Weights of a small image classifier.
Model: 24-pixel images, depths [3, 3, 3].
Training: normuon at rate 0.0026, 14600 steps, batches of 512.
Data: trained on small renderings of single solids in any pose, 395000 training examples, 18.9 epochs.
Rows from block 5 of a small image classifier, named by matrix and row number. Rows with one number belong to one channel. Each number is 128 + 24 x the weight over its row's rms, rounded and kept within 0 to 255. All counts start at 0. Numbers have three digits each.
After each channel's rows are labels from the 100 images, of 14848, where the channel reaches its highest value: "strongest on" is what is common among them. Only what is clearly more common there than usual is listed. The data: small renderings of single solids in any pose. In brackets: how many of the 100.
# convs0: first 3x3 conv (model.blocks.5.convs.0.weight, 128x128x3x3, each kernel summed), inputs 0-127
# convs1: second 3x3 conv (model.blocks.5.convs.1.weight, 128x128x3x3, transposed, each kernel summed), outputs 0-127

convs0.40:155118129122151141113133116135161121113118166124129140126106157087143145099111169093158136136091134155101110131099110149086100111105145154106155107144119101113122114093108119123124113112095135097145152133127105155131090135145143156082130127070148138126158120120160103106109151077109131093123106130129136156143090134141161107141099117141137128146082102133018096128137127152142152148134
convs1.40:110124134126114128104137177106116091154093121109149163116128115102097145100108082154129165128143110125125161151152171084165163119128127108154094107131119127101124116116160141111103132148110151145111115166129088135131139124136112134128128094136055151095133116096130109137156172065153137142151137118114117110122160145129112158083124123100075166129165158117164108156124140125105119116088
strongest on: egg (57)

convs0.63:108159079099115095123156134175082138117167112124128157121127082110140111144160119105068104114113152120166128138103117108161128144106117138097125117163117128132106165114097128104138110143147125128103088084103137101123094165111131145127154074092118083103154127067117135121113148111099142126103140122110144127111135175147118173139126112085138131162137085157163136099127130128137117138119
convs1.63:101110129155147121123111089113129154091125114125121132129141117089130157135140121150160100137088053116133099103148099145171105126125134170189120148136119125084106097148150120115141113144126147110115090132135085137116096152108112099122142117117136160171109116177137118109114131131079155115161110130091134099126099104124132114157120148113126113101080107148118117171112076117095142178119
strongest on: octahedron (37)

convs0.122:167152117170149117107112125102120124107108087086125152100136058157101143103105119095110127123155110151117129128133122117132076157116156135125133090151151086112120097125098137133097178094101129090130102104094147145109134127122097086110108145120129116116088117120114106128117094110112087134162135141076110096128136133158100090129145060135135123106101157134114108135135160128149103128100
convs1.122:144143129071082105148133129110135119125172144178133115104130151124141099126167135121108127098131115091142133128154112085086117149116131108104136126127097161139094148101080152128102113137102090154064154099124097117091131143138143150183135115154126121140162139114104090104134154147158147111170107104153158096094111131131115118136116103131118153130104143123125128104157093090130147095176
strongest on: sphere (40)

convs0.20:085108129091133121099133137094152105106122157110150136097135100149121125185129137118116115110118109140120099163116149162102068102099140144112137075144097134170100115107084141137083118120125135136092112125107111149150122137141118111127109103156157115112099137130106163104128130132175120131152143141111096109112091133147161124098126121088113107161119110146097053106115163068115137126115
convs1.20:164172123129170117125100112122134135112142104128113147121137129161151149111145146129136114152142092102124100101093118109196126122166128164093157138133132129086116117152139141138149142077151143099152098141174138139122168128111123112115103128112155116112134143178110138113128137094111162101155089140098162124182143119126138097163168123124091140155147175124090099167126122103095171140124
strongest on: octahedron (53); pyramid (32)

convs0.123:106071159115121143174078142115103140078155129159145158120112099119165133085167118101099152135111079146169121091115134119120128148156124140126139121125120107081147113128121097125123106141070130139185093069141139127167137106115122149117135138131136101114127105142125086119117141097118097121164104108109104147117136134123107172095124146116119111118119120073106149096100129147145123139105
convs1.123:084114137098126177082125124100146107117127143119151132138065121161114159097131078132135108114099145126145118160144113132100148123082127117121131159166098105165134144081121138101159106104172110129133161118077147147130092133140088137116139120126152120100131117081085160136129129129122108083110128123191135097130144119115118111089132136153119118161101163135116119144139104117123111122183
strongest on: cylinder (38)

convs0.91:160139080100108120104134144088094134109069100095149103086115120107121086132104149183154074087110105134092139127076138136108096140109125119136121124116124180095141097107126102114130114138131136137093083161126100136098116156155119091164139120121148080098147152129121096135142144139086129118136136140160114145126144149140140126118074113150138125148133101076137126148133141112127148118115
convs1.91:126121159101125138116117125128094092144178151110078140099108131168121121143142123089088158136151154133193127097157140119145082095132152100113123125138119162142117089127102190147078088162149119160106131117135164134129124137140159118138144112138132182133122138081127138137149143140164135105086091089123136130159087112146139119153136091118092130142129160149115123133138147130136110136159
strongest on: cylinder (27)

convs0.7:117086149120121122078102119139107099090135072161120164114151130114121149090195129117146103123105097131111102119123113141136159127094116130130191124095142144114161096144115150173108146133111095136103135135098117128094137138133100131141119106110139102165112115084134127144140107078083165087131135102128121145110130120124152151107089093140092117089119118106142102118124120124183142145149
convs1.7:103134135100134099119122100058087143082117138124159112119143158120120168116142173138132154143142129148131097154159106130116153117179114128101109117116149138083157145150153147139115108115149141101117086118153107141157133112130069105129145163095153162094133152193139111111133140155119132170157147166153103172116104152126123089125120121154156105108111132143087124131146125109100123136105
strongest on: star block (96)

convs0.83:122127106117104084127109092143107155134160114132080152093117147109151139147109156139096119119132113080171135124114086123119171116154171125144190155120122120116116089090094130123078142119116116112132117122112121130110138119127089135105109111105137133093153184118153129126103134129112113132165092120131135103080150153153078168152140121106137103121126109121106126180158109127145107073151
convs1.83:124143130125109148118106127156093109125096108163179126115106141137113135153124061118120138076124121131139078153129190113134126132080146126090096122110089156134101121115146175127067128158150129152123115095072106126155134135139145175129147153107124148102107125132144118158166152163158139116134132145103146087151092113144167101121141128112109121116150120132141112125127085143109116168124
strongest on: cylinder (71)

convs0.80:147114142082103115116139112110113117122130157104109112126092089135060113145139139111134127115100083124141112128122087163126145130138113085083123136068096123137187126125099123098144133153114126114146081065108125112143129135129130116121101113118128130133128113082134146143132148184127165103101106120144096140127118115129100144148068104134070142103130075128122113119117147150090118118111
convs1.80:175127137093136111127188136115137111088132113143137130149144226115080133146110136136089108126081153129144161146125093133146154153141154120130121095100132134116159123120131113117110122169118110138139141138053118144133154114161104134135121154128126139124137120187139138132146109140120114120116111155135091129141144127141125156123122130092189091115148116139137149131119134128095137192087
strongest on: spring (62)

convs0.46:130160137129132114112105098147133147143091147106112132118113133158124084131144122131134086115130080111132133121129138135144162141109134126133104153116071100102091121113077091105136123126141116087079149117122117122128173161082165132132101117129108117130093149169112130114108082144169131149106153152115137148141137154067140056092146096093112136139120139117161119153150097098113162145138
convs1.46:140079114114099146115115087147093162092093170110139122133130124141123150094104161106074137122126156168139130156137151155108106110134134098086097122110131115084139131173170099114154141113093098151171108132132136109102084099116136138152155124117149168119142123125118150130087126124115124139108129087141117120140102117126097099143117152131144126095131145112070117080144145153102084092103
strongest on: sphere (27); egg (26)

convs0.81:054152141103161110105124117131092131107120131139123128139100146124100109158124127137133097136135161094141116119102113109135170135159114131112141171125101172114088106078101153117096113144120093143174089085143106169097113079125114134114110106118175134111177146140150125142115166095145155148146137122136152107118122134076111160167111144119110096130120134128084115133149114117118138107094
convs1.81:135107135150093138146164109111144125116112142156112107142145122148148127124130133132125184137109096121135165111130151126077119128123105139084159132081133117130212147135091116156122165163122130141123107120070116133110135153113160138099097105147112132111135136130122162156178102199109091102089114178105131135105128140104148153165130144120150081137125103127136142118101128139141114148155
strongest on: spring (28)

convs0.8:151134103100124110127085141114134077070135105104139109117175118121130123143143143146113106158137099160137118130136084126089081153127115062106110144105119112117123083110113120115134122149093140090137136134138119120128112080151113123081076123149149129114139134148135123114119128118085152090106122134151120106172144113129161091126107075148126081158143182161150100132159122116138138147113
convs1.8:115108128115109100120156116157122141159112090115130120125144127141106132116153093133134129122175129075117178078137115144110134150114109142154110100110130143143123150144156135098150154171088132149176097127091114122115116124124121125110156131155117079132045143080125154115124093133116146134124142093112148119068154112151129135096106159128160191114153124111092131139147139169131125107131
strongest on: cube frame (40)

convs0.82:141141166117169130118120137122154141125140144149130122123165173128125085165141139166176151125126154122171122124134145152165164111121125113152164108107171155109174148099128139178134160123092144130160148156158122139159096121125158111105116147144183159107130109135184132123138166109103148123091113131125108163119138119128155161118153154150100103112167118102111133136128160152162141150173
convs1.82:142117089143105120129136109136116119136110107113147114093074163105095130104099116115155134098106171121101173126119101089095100125183097108156073103105113118136089130145151138088158115093140117123091137115169129132107114110128136124113119109112101126139097134142097139112114111129148097162141180168110116100109128115100123092131133134102160138124098121138134151098079085115095094156152
strongest on: plain (94)

convs0.44:097166135158164129165130109099117146126142131133116119136139101126129115120124122106108137170122107102144148136088128135139131158118116124114139158165161114133134072085124130126168145127122133141088143170171072149117111133138096155101107113100169069109131113130103109165116169158132124152121099105095102141103119097146124127097148115132123170053133107120105151086086093120132113122129
convs1.44:121135130109057148100150156122103100134134109130119117115132114128093113140122124133166097119110096123109180125094095134083128122176150109068145093125085124141123131091107158176144138100117114120194132082116128134113140111137161095125106123105137139146152117131155119129122151111101149167142147180144135126112148142071139100124123108111110099107143119122149114072108161109143111130129
strongest on: dodecahedron (45)

convs0.15:133078122120169109110121138125142095133100106117149105166125155094089113164130139103159102118134122144092111084108150171154070114125142092109111085127118098125143167097109102141169122098153134126113157153178103121130139163160104140123155188145125111116139139073148110153105113150116136134093119117112114133097093112150132103089103140140113145153144103143114098139136087108131113122144
convs1.15:133164120153124138117154118166133173094165107140116150135145142132154127128122150113097168136092106109124098146147129125116153114136088143118124157136112128152195138181133112097093122142165127117127079109137113175126138133126163135100134082146116156080168115167100156118152129130124107072122107109153141125150113140156128152140145126104173099127091121118115141158129104072123145101165
strongest on: spring (34)

convs0.13:097114127102119154137152127125131164123158139100108131120116083098159157087127100116112114180135103133110133154134134160100130121137146150137098151181121100116152121096104120086131101119117110134118107159118145136110132175136070163101116123116170103174076113123084155137128153128165134102145110095052146140118129156109142140124081120120118108111134121108087106128140112109090119146121
convs1.13:144152116138089138102200131142102107148109149107068156141098131162129087147096149144120160094178095162137119116123156116186108106149137117130138144121158145158141138127133125160099133106072111164110151135184163131102130124089137177129111140115152128130160126086148151081132125118144142145141108126113084150144110112128114128132147128161142154112120135126149137134150133134141151085110
strongest on: bowl (45)

convs0.68:106121129114150142132139131109093119155102160114106109124110111125166134122127117164072136118103109122180128112072151096141142107141161112112129119145074120133102113110140138155101148157098092129107141111108077111150110134102083088145073133123160112128147114118110113125137125165152123125137096061137113101126095148085091123130143125134106145084100129118081153111138115105140125170156
convs1.68:092101154136095115161117135106123143136116120141095177107120118101152115132079153132137149141160087152106132115104123092137163146157077101108119129126104126127155150124110086120068128091114129107141101131144094143149144107130143178124117159109096158155106103162105126118078105159124117179087146162109111141121152150094119139145130118107122175092145138102142115146120128148173121114096
strongest on: bowl (25)

convs0.43:115126100105093097105101126121129147163091119123075159130114106096150186122172170115130087107119102145130112124098161113179149112091130129109138111126069133124100139132092141156091133104133177141104129121128134116144139134125118089135088101108112130093145132121116122124110136133135077107060119102166142150113119124116130138148154137156090095137108106109094130140183115122127124138138
convs1.43:106147122073143140195150139115153150084123127105152119118143115126156100152158123136134182130120091167135134134137108133141103122160131110104117135098136101111089137163149101167144155073114081116170141159152130116132109119097116160138107131140154126134119100097138097127107127119139128167177156126126139189137114104127137110101137137128166120081163149158148146137118148170115139152095
strongest on: dodecahedron (37)

convs0.16:114124116160110099115143098107112119170137080158150163149132138163140149141104165122131127105105196158153154132070093163152070104122131132127145104101105092133115118097142132133135175098131147125113152137110104122109111135165118130088139106130119134130103124153082119156152109121125124113146168147150116117099128161105138151077144133142138134104175134134135124120117163112094132172083
convs1.16:103152117120121130106138117149142109071096142099098071128145127096132074125105133131125151095119073100087114096135098107112158099140131155103122117112157117118111119156138097095137100154132101137129158123132121124079122125080143125097113093121109113130150110122135158127141126123110107147118087082091119133158130130125120126175121111124073093167079123086097108119131104138094116097148
strongest on: star block (34)

convs0.119:140081134092132088129155082133126146140116052125093147134153140132159137181145145151108101125143145117162133119145126148138102125118094173150135117126137173130147091126123121092084124086146139129126122130133148131150105134129128160104089114148137075160046137125155162103130078107130110140148124139117136181110101114090122137148135097148089113119120137138141121141159129128143145113116
convs1.119:121155079147099107129127131161108121096150075142085148133085177151098124094102108137120087151158107137096097145099158116110134165081146119152082113141110116128129095123133131107125095125133112087133135139147179153124174132099162113145150107124131149110119126114085141138172103135136119107097147146121116098120150120119127167111164155128187157110134114116119139144120096132113155151162
strongest on: egg (31)

convs0.14:122091156113104119158110137106156110123109099112136118115169129142136088076138132129131123134165117113126093093102134137112161140128097093125177095157157146135127112127136106121136114149136088151138103143122149132132148123132124149092181129105155130153132097104103136083117127173128077130126143107149104111112160117133132101131134129147149086110122131102145121155017118109134107094094
convs1.14:089132118112146136130149123111136104152146108177174127114092124097138130126119103148137132110126129123118179139147119125101152178093138140145103135115128095162113171107147119141138173100173119153122121143115117086102119133112119114149092124133119110072115142154152125177102119132083119137109135135131142158140152172149101115147156105129041147170142155134159111145088124132161112128161
strongest on: cube (26)

convs0.71:116147120145126155103088084165089137062129116146140123111158148161118151095134151121117106137128096142106131135154111123119174121120092088116096145111095089091231124134140121115105106122131152142088127133127133148136113154116068123158108131108107119168120146112121128116121115127118131109151115120109114127139130134115117134095104096138130184126087135125092120091113110080137136116115
convs1.71:134098123110120132105159120130114099123153182130125120162168147122121089099116134113093111134062202135108167105105128112116105117139110114138139063128138130128114114116117127091126066121111100117112152106147099117097118083152169131108101145141123118098173122189120112110112121124147103151118125134133126144132130095139103106134092131096131063137106128136151118108133138119126123143174
strongest on: bowl (32); spring (27); chain link (26)

convs0.51:151147106116115107113131151140160125100152129135134138135147102105102100147166164129118167153128105082131115166152119124099104161156109137128132139134162087116149128088137091176127148121083134110161142104145079080121116109136074116104147117126137082105145152155099072106095128133138109106137119150109132090153134088147101141133118127137153119087136164099109112151156109076149120117117
convs1.51:156122113148127179113147118145107114130108122109118074115109107126137092125112082115160120097128151152129143106113164133155138107084114138169106115144119127132138093103131132096117053166174124109115139126094100162137108130123101118086133115093091108160115124104102153149121140108158137123118151168122108100078145156144127142139144178106124113127134092157107115143124122167080089148115
strongest on: capsule (56); cylinder (38)

convs0.65:113115115127131116076117194115143132105091081132141119113168127113083117113123120158113139132131121123123106120101169101150105164132143114186150135108099122127113080112103112122103103134159115175091107114089125091097117124128094142126133103107117102094164103112167153105130133125131137135126125144158145156156103140147155137059126154102100148116114126150081131111156161100130129129171
convs1.65:172149121104157085154121138118152161130144158138105153134129113122147117108144172146119144131126149098142116144137093118119115119159099088076127158085133132100114142143126097130129159109114142092159124118190109084113080124125077104110114104132119095122145114154093083117103082135143105150150158095104133096106084110108126156164093109102140158168113147124116132119147154118153133119108
strongest on: cube (28)

convs0.104:169117116086111139096118124156137128145137123101125115147116100126137135066171105126124083172097123163169120148119119146142073092123099116116079083145131127108151122106159117169134142115127171101125143109137106140149093137132108093093110148139153161103077136122086097068141111119141120103108121123135142141127158088142117134117144122125128119132134138142201101141130166107128138135118
convs1.104:154129116137108144107133136115106112148112133159148177091137143113115133064135096151175149098120096142085136142116121105123123123140109114091163134121092095119190139144107115130120155125115134145146122111128164167149144083108173151128088118129128169111125131134089165171153126119129098140103146182115095143101105145108137167126107117118117083104103140113089131110099123114154088149107
strongest on: star block (55)

convs0.95:113162175110171155140117129119126119160155096100129137148118142145135110144138122152113120110131147114149150102093146117082128089139131144139159107123157120118118052136104089135100138112080093124109118112112098135139125145143131130109124159099134091128117102106136171103139136175135148105141162103134163161125105117096079107148112118090109136065145141093108130116103128092158167092115
convs1.95:143121102120091136140124144105103132111114154148098094083155112124109145148166144116166138081116086113097128102091121144132122160141153121075108109097120122070168144145126133136131176105131114167160087153148141098091155156111136119140135095186129147122167116155134118140115132127094123156135152153141095155120164129107120122158154121165113131153108170171154111129123133110154115163120
strongest on: octahedron (29)

convs0.110:111150123125119105142157118078109125122143129113136114125161115152091125142083098150122114120121091145098169127112128173088085158131138126097110089149122144131145167120125157119163177091070094132133149106109121095117090118171153135111139127147134151118127127119169105104118107087135155129117126098137082103109158105077115136133096161098140114107138104161130099124111163107114121159090
convs1.110:137077101137137150109112120150091124107121100121090146140099157128110147110105147134172088142136132107152117103124111141171129161167151131165137135159130117130068120098171112147174120104117178101114077137116095129135160100075116129143136162107102116121108118133138095118120125093127144138158141076108111127117139141115139146129122111086096131106160150118125124146118140158112114156059
strongest on: cube frame (100)

convs0.93:112132092110113124129117160111139100143089123106143111131096099130135141114142134125111134149081161130137115167098139051150107119124084130102138111113129115093120114123145084185102141080147107138092142050142124115122130107105146155120098092095086130137144112101150137116137124122117107130122093125172140124090129090104119155162122104140120098091092119146119134122126093091134135160146
convs1.93:105140153141133132109117161096119119136136119134134115123124145178100135120136130125076140127129153106111101130093113128117151123153139109092105129103126102145102144158164098129131134128150104098165099130185100117107118144099128114160154128133143109083096111187088173151109122113128105101139158165137109134144154127125119119083123178148174117140152126097086119126112087131108096090060
strongest on: jack (56); cog (25)

convs0.120:130121116101172083146098093096144131100157123136109108127113134093119095130175058113152116114139132093128160116132113113160151142152144114107108095143129174139108129131128104152143087087114119123108087121084168145125119133088078105144124135110197146113095113128118137138148145111132146136113114146126132113108109118112119107132167136101130156089171152176137113142140126110173118158106
convs1.120:120080130119125125094122116123124121147106132107131133103121152111130131165111145145104142120097140121127103144149180095171146106100142096119104103112153111150158137111107128085118080109153177178097174130188095159117129111138141105114138131138085140136135100094124112108123108101176126177116103099118119178147165141130114126138162132123121108150103136116092142121128141150107130068091
strongest on: chain link (36)

convs0.37:178119106092138136109127147111146110136110132123124114093111098108144118119145139109135118133171059094150124105115131141103130104098135142152172160107119129107101133113141124129104121133093115129166200144102126125125132165108122144110104110146132137097138167118133108135098119126100120111114119110126130128159140128067111189113117128049110158116132083120134127105076112086123123083133
convs1.37:152129082121193119103101131170135152126127113105121142131060162156133135119133124136101135143147157152111085099107136109096156140214131150105127119127122095103132120125126101157150156142126099088141158120146102144123135099120090116117133135130125152147094130093140105130109119099103101144152152152108151134154119092105183155093120121094134152131122100146065146133113113124107130142113
strongest on: bumpy ball (98)

convs0.57:167085100119145102082147152110131139105157136112146135153126106134144147157141147174116113130106119131157131082148133149135060113152161139116160131116103134118148116118119135097096124111093095104098182145091100114099138107131091081114113138113140166111093114122104097125099130147126107148152158158086140135079154145168117092128090099126112091145147147151121125115104123114118086134136
convs1.57:124118151111103104144163106122138125146111112168117122119155132092095107108109156133132137088135114116105158146117090121124148124159145170133093107134152115126120161081114086144112124173072117083102110128151133160089144108139153128151109156151118128146151139110163121117084162127149163126121143083160130104150130066091146142153135093156145165103105129107109129158113084102144149120159
strongest on: octahedron (30)

convs0.3:128093150098120124105118120133180119096102169111056124149135115125150090089143121118109087130149103115135143133118127132130131120151112151051139134135096150095143138102134118113135101112160111140159062134109121090115122129102135105124139124149106107086158134123166145136128112130105079104119099082123124112117113076118130126147151117118074102126124082112117130128158114119154095092119
convs1.3:112132107090132114140106115143120129125183105179127137119151146086132108137172138113093070143129124113126105142127099149120113108086119101131117112145109136129087146116123119145144144150094109135133169117133143098097149132115108127145148097148142161148134149112101100070120090128141155170139161063179143116140111134126104090117163091137116136140165143104075125128158131144115118130182
strongest on: dodecahedron (32); hexagonal prism (26)

convs0.98:099114101121138084145126101119091169083138152165114105082160100122138129149136108102105134066127123136147152089155140101155111144145166123110150131131128130103121134099109144153073124126165089113085130132113144078107144138152139115132138156123164147127129126142154108135125127183150128131144090102118153062112134128097103151123117151130125096113161096110121119132125057123122124118137
convs1.98:064089137144108116082102150135125138122118108083138177114136153080139163097114106137148117134098094122083153134140121089133186108117123114146115116123123121151150145109134134107106154100117133176141144109152118110151138093128130135117123108137105123131106117146111151147128110112090122131129122154102066158175130151093136157115152134100099160116138147095140135124138141139164124101050
strongest on: egg (26)

convs0.6:115098119074135153132122094138101132099108120128114140143112115114135125143118153079156125115106119120132130144159150159133101113132128133134108124124082137114067143115093123170127142131187100091150135161126083130149099123123131091091123121074144118136084122110140112096120089114133114129141133121167141123118161187097114127133083108082080168144145082107096134149117090131140114125128
convs1.6:108108161089127113113120149092111107113137186150166142137108138116130122114115102157113137122119114117098124133117134112098136122166116146096139119111112120161114089157121159098070158087092113128117155128119092134114146110132140145163108103149135177106182124145145129114097175141152150147140108153141160118146161106097131103077156123172123097111078151130159137159128105124128158096165
strongest on: star block (27)

convs0.25:139109131083103165123153123120142162107128134130109109113130143112155090125118139129118113142116129133164160117130111150107115107132173113112141152136095103134110113104106137132096098109144127135115085137100099088111139142143126116072164129131144120145138143101087119071146109159163118117076161101126098132134109142164136141174109138110114110118073084177135156100072098124126137082087
convs1.25:196144111151128133123149108135128159134141111152127155148123109144170139142067137135109131181141094150138107118133118100134131112137159113126139091115145126112112134151159116100132164139127150136124107127164155167119149114099157130109097123105122152117185089174133129138129126136075126130131120103126169110132128111163104079142155142104119141083078124099120112113092094089149143141187
strongest on: octahedron (53)

convs0.17:088139122149200102129149121137115105129126097121110125118123115134091104156115130121161117115101099145104151149123147094133089114163103099154113149168122121117231135143130116148115163107123144126106127101107106120119116120176095138114105147135101131157151132122141160183157090122107205115107136159112113127127117138134145149147135129167149116120140140153119154102129125097122156140123
convs1.17:107094125080078128145122106132107118105108131128174145125098117110106145087136140121093109125114167146127104122120127127098130123117137137063123100097151104113069117120124117105137117087142106120107159141153142128104132131117122121158131096118139101092135138132123101064109148115140054164124141106142132156112133126116106092094128124151111131133081163100117124131145128134142116073194
strongest on: bowl (28)

convs0.59:113106118132141086143146102122122163145159135120121132130128085128162133119140135140125126096142121140121099146096113130082115118099110163157149144204164159114163122131101152117136145158123127125121079160059097139093118102082121115149122118134134137130132132091104111135118106117155159123150132150131128153121136125097078166104054193123103121167125118109135105133141113131090140131128
convs1.59:114126071182132134123088119114121133156122147110095143092155141159140147096113128078110116138139105158143133126124100121140115090177108132121119133134126084068166116147092131119132129146112146145123111132212123128116123156142133096142153121130139129164123140155120107131147107113132129097124069089151134112146103106124121100142106146176164153159120165149084126125144148077122125120137
strongest on: bowl (72)

convs0.2:086127106140149135106097154111132138113136106148126099120076096103125112148113123125123179105152102152129120087090122147106118164120110090145141151158174117129186147109119129153096099095130122116129130119143137115098109056119105102132111136121155153141144106112153113138089157089092162137121075104091132152105124129114115144144143120168101103103130160115120152092096165145095130145123
convs1.2:135143141123120115112115119165125116184126098117110123096173148143137127086132071123136149118110129105103203142126098139121114119166129099118144114127088129168180118125121131119127106132096094116123135107083128145142086136124135153121104142136128131135113129119150143148140111145161120148114124112122130119091150134100091124104092077146145099134182114125061145090135167151103077098109
strongest on: bowl (37)

convs0.72:110105109143131148108158104095098132113117099164112124114106138137149098128136118115105103148093114182140099150133135123104115106104111085109158131108116116135134125092210119144131139109176147153119120129130111136134129115131118159072124144127114128097107177136135144098113129125141165101140073116147152090134145128135152128128141101085056052103131134128105112149117137147145146104124
convs1.72:176165147119103102157126155109134150144139072161128153131141117144116147117135155113135161142141098131159098147150117133118135158141124144092171177134103161109147146126144153135130145146141150069154139155066150146119108113118143139129100142119163186102155092161142138150138116149102103154119138163105136126096103115100130155142118151114111100087124114174128158137152123095163167154117
strongest on: star block (47)

convs0.86:157100126102107141127106130083099151120175135135113137130139110142123128134125161127126103136133079131158130127118112130131095154118161132146111101066098125116082144121110145085127133113109121216132145141138145121111120114136136141126085141113140145119122116138109172118130147113112129103127133121109099132148128140048157093143138137126141109141132106138149138127152128158076161091040
convs1.86:100130115163094160097120126179145125095074123094107128149134158164132099125125113142147118142083104136121134143115150157115120125065104107108136116088117111111130134154146121126151107119110086158097108112133137140147183131141120141116142068140124128131119110088123132128167136129115121128121184162111100143090109110102101149093122167123157139127109173128108123099134118140082089117179
strongest on: capsule (62)

convs0.50:137119151087138117084150113133149146108093100118082158117107104105137139103112108115124128122121116113157142123159095097111085128147112128095112106116102087131161106109144134145105169095102106112157142117135109160158136139114112176105088096125113155155117103130156125075138124124141162068111101080125083133085099120137114186126122166127102098097156130133118125107129141137149101141106
convs1.50:141136101162124118146153080139105136158133119116120125113102121105136105131155152136052111136137147154145105109134144119075113125119141140121111164146181131127089118140122096091113079170102102107128189128109117104126122123138105101135146154113118122154145154052086125099110132134112121100131157120138148139145099146079139119133127110145133112128114135119121142138127092105103125073189
strongest on: cube frame (34)

convs0.54:100122132142114122133130145129143172115176114137116156087153077133101086131136140161099138150139098118127133147106166157118175124088153122129135116115146140133137101155115120118151133147133106145086121129136132101137129073144114133130096152082091157143100103102083136078096133074087155136165133131102149112149110148093134070103144127076117107105160111126101169126117121138115121120135
convs1.54:153129101075132119144107119107118097146088108161150158145173168110101109089099118141134130076132160135133161131146139128137097107145117131148140136152106110139096131108115119137135127141117093124072082122120149104140066150151091134120105114139147118109135136149134108121101141145182121171122107068121119109117099117139109119104100096119105148136104109092125106124159151134088125061129
strongest on: chain link (39)

convs0.94:110109136097097096143110120096138134136141138135097156082121081143127105088126127125132135138106103146108141135137104139114165100088121140072126114106142151122135133142119142195108108082096115129139144088155144121134125129140130127180129125101122104129083109069134106107130122141110199109105112107140111115162119107145132117117119145091069092077134100137121104160120130142148102144160
convs1.94:150143142099151134145116083121110151133146142125127132154174157090139119118149139146102149112156206108129176137104077134140124146147122128135118173120098118144154158119154104139130136124110111097123169116119151128133088129129099150118139129135151103132094134130136136115097120134167143113137097077127141106151137113096060080102077095106097143154136122136118111151104151142100120090084
strongest on: chain link (50); torus (40)

convs0.85:115064100101127109074181119113136135140068129096138160142146087140151158162120143124123122116127134134158139124096141139127086071148120155110116122168104158144150114105128157128091141100180118147139167129108104131148093130117102152107111128139101120125137149114155147108115116106124124136122134088174073154132120151102120138107131122119108168142146164151081117108145155129166151119142
convs1.85:112124149137146131124095126096095066135129183143052111120115110119147088132141168144129166155139119140127108092112109127158130124140096098142106087116150126121144122177133105107117125106144150129100106133180117124143120111143091138137137133087116158166164127165147125122096121149100097154168114129101129142141155101140133151132136153105167144128062140142161109141119134161142093105136
strongest on: egg (34)

convs0.124:083145126122107132081108134119100137110129110116081136136145154149166140134124081156059077149126120170142105118114125151112090152108115144055137149106118145141143115114141136121088124124128126153161114130145129136111107157123097131085135121122135145100097105140134088107117129093110116085137113096157105124081081093171155110142168155148125101129123102128091132122119118138159112132151
convs1.124:090145140100157122128128105131126138140159081147136147149150124126094125118112145124134175119152103128159180108125079143106117116136140122140092096153148098120095133117143124139169121127138100082122131137111166119133087117159096129145105142138125111121097115136159100118119116118163141165070147095110171114152170121106117152142156114122091113108141141114086095138090135145062124189139
strongest on: cube (36)

convs0.109:154202105120126142144117169137134125096112093103146086136090140109104149135121151129071131112084118117096115123084165088100111123130128100119135170102115160143132114092130106131127142127124143117105108096070101133061142135128102109095123096120139143106134131136125099069125105141136148135102119124121172094149141163090120130138136134121096132089115151155115167116148119111129105123122
convs1.109:110087104150110145062135099100124119143116166084116136152116101153153117117115126135126133159159106165126112101117132177110142108159155149129104138151184091143155115196104099114146113114068137145155119142175138138151120122107160093125153119132115117136167125095140180150101122104117135112141161132142146156099126146147109145111111131135160142131069112120166124103124140128127134147129
strongest on: sphere (25)